Rows from block 4 of a small class-conditioned image flow-matching model, named by matrix and row number. Rows with one number belong to one channel. Each number is 128 + 24 x the weight over its row's rms, rounded and kept within 0 to 255. All counts start at 0. Numbers have three digits each.
After each channel's rows are labels from the 100 images, of 14848 (inputs lightly noised), where the channel reaches its highest value: "colour at peak" is the nearest of a few named colours to the mean colour under the peak; "top examples" is what is common among them. Only what is clearly more common there than usual is listed. The data: dead-leaves pictures: piles of overlapping shapes. In brackets: how many of the 100, against the usual share in percent.
# convs0: first 3x3 conv (model.mid.0.convs.0.weight, 128x128x3x3, each kernel summed), inputs 0-127
# convs1: second 3x3 conv (model.mid.0.convs.1.weight, 128x128x3x3, transposed, each kernel summed), outputs 0-127

convs0.66:124138109091125159102100153116110129116150107114108124143115156146122162098154147142162082082096079101095119121146145096134121162122099145120130121139126097094081133117136086142146114115162146162135126120086109148115130174131078157130111132119124176146135097121056115125133136110115121079144128151152123143134130172124102132128124126150157099113137118191176136138144150142165137111116
convs1.66:126141110137169102108136126088116101147136161153100128146134105116127120133126098091166167127127154150162185130112166146109116141130148098181110145086145164118114141091104159160128161127106110108094109164147169174171124143138151121128069147171129146115126137141116090122154126124126105110137105105131146157157103128111148113153105122135136147119127142081092173146099100157100127134122
colour at peak: grey (76 vs 21.5)
top examples: grey (96 vs 14.4)

convs0.43:128123098152145129167104115100108162084117147130116171141120114084154127124147128100157150065130132121155120131136104175130143164090159131119152140118165134146117142109128112129124108121128097110107145120127180143125144091143119140128122146202092098092099091144152125133135146104102129093120176103124148137104123101149134088102155166156118162141110126074157088127132140109119157129115
convs1.43:131080138113117137100112214132105115111140139143126148098168141108097111154094135092135145112168121182120109133111106127127136107122144135132153173168144105117124110148123071145119133139079148138149135109104191115138124175118115130149161090150132107132126105132104099149128137080157105126105111152137102152098104107123167109138147196139104120136119146155112138126117142147125135117130
colour at peak: brown (63 vs 30.5); black (32 vs 10.6)
top examples: dark (100 vs 13.7)

convs0.31:110115128106151122145084134124143115144110130160172130106132120098115128141127124143114147137129156135130073099114118117140124126138134124110089112199127127120147105220116133158116104116172124114125127178138156139143142164121130111138104136106132169154118093108129153109139128126149105165168090106153119131196118142088150117099140115099143089165142121115086158102112128147146099133155
convs1.31:108163126144146151101134133110100119138136146116137112149087114102141135114084122085120148099134149107118151191102109114093129150120126140113137100102109092117147113068139093111119153097143186105120082109104122124149127132102149157156104076171131144144144116130111149128112128107136128183145127146102138127138104147130134176111117115110146082125102119162170138133144119088095183116152
colour at peak: black (82 vs 10.6)
top examples: dark (98 vs 13.7)

convs0.117:135162127098163116151083138157149184140143108140094124115146125126114139138124143146115140144159164145117130116121123099090141144190124123118124143120149131100129085126127144108099104139129102132158098127113172110122132159123123120101104141098151125098139114130113152101155104163097122172155153143137135148158187148100125165076085120110112113102103107108139158085177119104151070116113
convs1.117:140126152142137122097130153123105089118151127122136102119128101174122121155128119123114126166123083126119165136108121135109127139185117148123118134113106140155116156148158089151108148113101143110055147126142150155121137143120157100125058099167180168170112138140143123101129136170113116087096102123157091134127106130106091119130096130137101065099094159132144119109126128161122155126132
colour at peak: black (29 vs 10.6)
top examples: dark (36 vs 13.7)

convs0.10:152174152134180188158137146126143125101104150143096144116126118143102122116114152152121132119119115152165112095150120121146126123131118131108154150167127122095141111124122129144125170115060120139126122165082118069152120138144139093157127135119116104122136124124110083155132166159132135149065140099098069123144155159154125111111117167118116150100153140121120140135101114166121085094100
convs1.10:146134131110129123119112084144102130141121118117115110107127152177143104143127110113147122114137088122114136133133107164104126129131161119129124143087130132132111151041144106113079157122131108163127095086111126089140125105127115230077162093124104131140115151124150130102154079144127130141115127151156143113144109121150168115140138097146113114150108119132122148091128137076112142166115
colour at peak: purple (39 vs 2.8)
top examples: vivid (87 vs 14.3); shaded (80 vs 50.2)

convs0.94:128125091116149158162117116129147148110059129101117136131128163090136091125160128100163143111141138171117146147095128133129138102119151110132139151087135119120122161076136074145166133088133131141155116119135128112146138157139118186139131109114121079099138152097118139149150140151149110119085134145131111092120141151156132134126097172135133205103140096136106129136073161118110148136123
convs1.94:107137166147084123115122151134119119106139105119103101182090102191108173152108118103133170142099148125130110134170133149153114146103124098126109130150114127087153128163123124114096118103118122133057120139097145159128116112107071077108117121131121174136149089127126105120142114060119113130105154123138116157143100119108127126123087111153125118139127129126127131164150159152141107144170
colour at peak: green (31 vs 6.2)
top examples: vivid (52 vs 14.3)

convs0.89:121124106127185150117145109119137151170139109112152091157137132132141119099127140138096065155104079107111119124136113145121130126111160129110132093180123144128105157153119128143089131142088106172082156143136090087165123112076125124139135152142111171150088137153127167132140157102112173152124152128142162118111125124139153129125121103106146070178149145107127115130157113143139090124128
convs1.89:121137180163125149152115108127105140127128122128122106117097134137165154127184130123133111123160175130122090099134114164113152151152090119162133152113143122097134106120118087098127094142152125097118107097097175138138144117156139133121135112111162138142183137140140137132159099171101087120076129100133146088162151158101132137104125141126140149125085099159106176114107102087115120082146
colour at peak: brown (76 vs 30.5)
top examples: earthy (44 vs 14.4); grey (41 vs 14.4)

convs0.68:149120145182133134170134118144173128135110126175132139128091133169126107111180129077105102101153115153144115121127146139141122156083125120182160107091113151123123136118119140117125122185117114095194097155123116102133142107104135139108107157115156094138097153159157157134123095125162109112149150117123152105137099122123096133122118115144110150073137108103120109130142112146141075087118
convs1.68:099082126109115136114137126135113116118159163119125067089135123113126133168146137128137144128129143140138126135145119120160125079103115126149112119119137109127103089121115123127131147076149116138090123115086107115113139139153103106130098109158118101090147116139116116159128141125131147163105126206091094211118086107121161092113143145163152113137153132179117164117143120108098162111154
colour at peak: grey (43 vs 21.5)
top examples: grey (43 vs 14.4); pastel (39 vs 14.6)

convs0.32:111149106116154093097124146105150166107135145144143140082147121077163143120129129150124111102129134101120168124130146070087089095173109089127131148069130121108084112133109166126134151159155145100125117118188112132114151107104137147168103117153119114110182129146110116126114136130131116154141135106104114174151137114125121135132125098139099145083163148154092092162137151121103128134119
convs1.32:118108164140105170157111121149109105126146118136139112162102116224140094130144129131161116148147110127135121073118166167143120129076119164174107161116128109142126115127130090082128096096110094132109086103068138092135141131118121083126097143112144117147151145111109164122156111127100131137130135129158145113115153150108145133109115159124151132121084152090130151108121134148141115146138
colour at peak: green (28 vs 6.2)
top examples: vivid (41 vs 14.3)

convs0.67:121156130158168148127061101131138093151115107149126144155121107163142122146077147121091147181142125086088127124114148099113105130138134131098155139105141153140137133154151122115116191131143148083095095140119153119135134145099140113142139094153139184108129144084156108119094144138148134103137139090141095089124131148116117165169168153109134075147145131143121111144148129140138108116159
convs1.67:157087149158122104099157123118126166112128111145163093137117134132137131107111162130114145188124144082149163111122126133144157124165144162133141119157135155098144127117103136122144103110120124150090162102107179135144129149163158111114078143086180114129131116158121124128145125157113131110130116091122117118150152133148162102108072169130145043144144125132086148145129124144135124102107
colour at peak: black (44 vs 10.6)
top examples: shaded (86 vs 50.2); dark (31 vs 13.7)

convs0.105:130132050095122172194116126147109126132130138113144141126111135207114091120103167129139118156111092125128156136135119067155134103096121121120130106140120134129151097141099129128110122137127126126146125148104112122124148123126141133090108125148136137118133123144153120113104123067096150136117131129131118160101107120117107132154133087117115180144090134213104130113138124109085118177127
convs1.105:128104146145135175083137194108130135109122150141116140166117127156142172138093166156110095128131106134148124118024151157120140154116137143134154138094118127133098131123119132121135131135151136140155115131130150126146148192127140130147107135110145086114211140124138107141161136129141119086123131134105115056130137105139113103094134114121121095129116119111129127128116124139136143081123
colour at peak: grey (63 vs 21.5)
top examples: grey (100 vs 14.4)

convs0.62:087107139119132069097128145088129129097138116132135125147112148152176110122099112114150123096105123113116125131100137108156124175146138146118108126128121122110109131129103113113132134140133154131150141138101139130137088125138159134159143135111130135134176123181083139106113146147134129181162127145117106145117126132144060146144159210119130125118133123092127146073083162071161158103144
convs1.62:108142119154131098103130144156109138136167131119106149105136097140127132120170144121135115126103153138156140165073150138129132107134152146110149112156114124161105129102148135143107078105168128151142164108148122121146112136121083161109117139085125200128060195141093153115113128150087147124117096113145157108107111111100124122141110143101113145143135151148128199131129117172135123131116
colour at peak: orange (27 vs 2.7)
top examples: warm (100 vs 14.1)

convs0.51:157118106115106138148124153149177100088123093139116121147111166099112137124130114180116090112150141136148108119070151145125124147122084212145133130140070153157103128138133120126138145133136153121101141123113116143158114182139130114132109097138109077171141143107114156125141100154156141117097078109160145122123137132096146138118148139118138117172167119127137132104081107102153105112140
convs1.51:094129133110110106133126122165144136146099140093143136172114120169169128159096112146140162153120182086142135116147142119121113139117173087116063146117179122114156088130110105134136097113132083116151102130107148126146126076119092114097130115122167158119130149142150101131088156092099101118123157097099109122127138145140090118140114079150130149122114085137109131148157132145096117100131
colour at peak: brown (70 vs 30.5)
top examples: earthy (96 vs 14.4)

convs0.108:135149104144112173108153113113140097091134134135146101163129104160161096136128168120130131086136107128094131165135131140177117130073141134123146132118142117122121129092137087160131106113161160098171170147164125133097094101185102168124141140109066158139095117120111113151167123100115103114089139115106126137118134146156151126114113134100139143155166113107143146122091143103130172138114
convs1.108:115128153131108072141086151103140173139119125179118128155108118139135172151112113117159161111124172142166099126128117137099157151123108132137119141161094116153099135150119119092110117096120095122093124085072130152103141155072143117116114158155157123106178109139127139126133111140085102138156168136148138141129143143109144107125120141155107106148095161129127148124174156106179107145152
colour at peak: brown (70 vs 30.5)
top examples: earthy (69 vs 14.4)

convs0.114:152121099126096070108164136118149113165138149113109147079167114105118170127145114121112141115143132136163127141072149098119129139125161168115116144133132140144118118136102143165131142133162122113133123121132116138140168128130124150138114134119107087130065123099110135154133148101138124157155121147127163150117141138157146156126153110155134203100092130059130104125144166154151157074100
convs1.114:128156130132104205151096148158143128127123116123080112177142124217149133129111109121168140120113146127124092099133159157160120133136114124150101136103146118123107121152117115111114120105104118129062089117130131116113135126101111132132106145124101171121188119153112114116132118144138124124105136113110076139173132120113113109124092129128131096084136158185118164129135122125124095165133
colour at peak: black (26 vs 10.6)
top examples: dark (59 vs 13.7)

convs0.33:082160136127157104111131162146151108126140144112110116205113131098184120122105084150123152160138102109108090091155140113121135105134123129141118128139094121122111129124106106145109176115108130173139130135111144139128073134127142194152132117121094096155160136165110143138148142073158132160131147146166099119103135126141117132172137118144108109129124129134148107151110132110089104176089
convs1.33:140125116141167187149122095163159166115163105129113120133106125171094143112139120131143124100107145166120102119190137207117124138153106094147112126116137122120144129094112150131141094140124085112118118160123119075116110116115103114117119145104084184146151117130144110123129136150127135110068118126087117135161148132112129142114084140100143140112119127139126175132121155128162151076137
colour at peak: brown (69 vs 30.5)
top examples: large pieces (63 vs 33.4); earthy (36 vs 14.4); grey (33 vs 14.4)

convs0.40:127117103135134128177139111119104109055109130114122144132122101020134107135098140119179161105127144121157101153104121151111134119127132129121127129133149122141143119106132092138127129131159135127172131130101121151100119109139103194126137113152126092137131104144147096123119134131101116073109155120111128145108102124125143119116131141165160212142146119117110117130142166104134166154127
convs1.40:105130122111092126125116163082119146104134144176098105145141104146108147138123096107125141088140119174133112139127132102121119135140130102105141152122115115123129142152136116147116120139114140155158109145136229123136094088117101113168121131164138156093129106112092068093161140130169117094151154123117095142133099111118110127163139123168070113117105150150124135141122164145101087120113
colour at peak: brown (73 vs 30.5)
top examples: dark (98 vs 13.7)

convs0.125:135087124123145116185099122130155114110147160115107166117168112075144157129132087148130170094171181125128130092083096098116098114125133107127141135136119119144114103130116148134171156088096112149125103124168113136126165146121089111146171095135136136112153123160133111177145150091146101112126098121137108109149130143158141147172112120119117167116118146157107088136147105113152112131094
convs1.125:115112145144122152150128152119153168086129145128091096121102120229130141118118116145135139115096188112106117156124145112157152138134117129136102105150144142127123146136118120103106131157112129123054144139101117110135116105122114140095105130095136139146132131078126131114139143090113125124125121122153103131151157093122134092117128116123175096080206120131143126126072158129099129115119
colour at peak: purple (49 vs 2.8)
top examples: vivid (87 vs 14.3)

convs0.45:122096129120151112114122149139173123107129131135125140112134146104183095118133077135118117107107190115138146132141111095121126121146110127131131133101160123109112126133125120108186152110097143156119098117187132102123156099133130122087136133156130159136170145165125120120120134139103093114114071123110118114145132152130115132173103075202107094141192133133104147122093128145162106102115
convs1.45:116146134151138050151123132170165154125139121112113105134117110156090127152137160137124150169099182112127131145115137151133175150119141123127117114153107124137167118122143128138080136127124131132092155127087139163166104134112135139095048107101153121057114115121151101117117154117096147121143152117107126122128100121089170116096137139093145124109185113132150127117124114128121123135157
colour at peak: green (41 vs 6.2)
top examples: vivid (59 vs 14.3)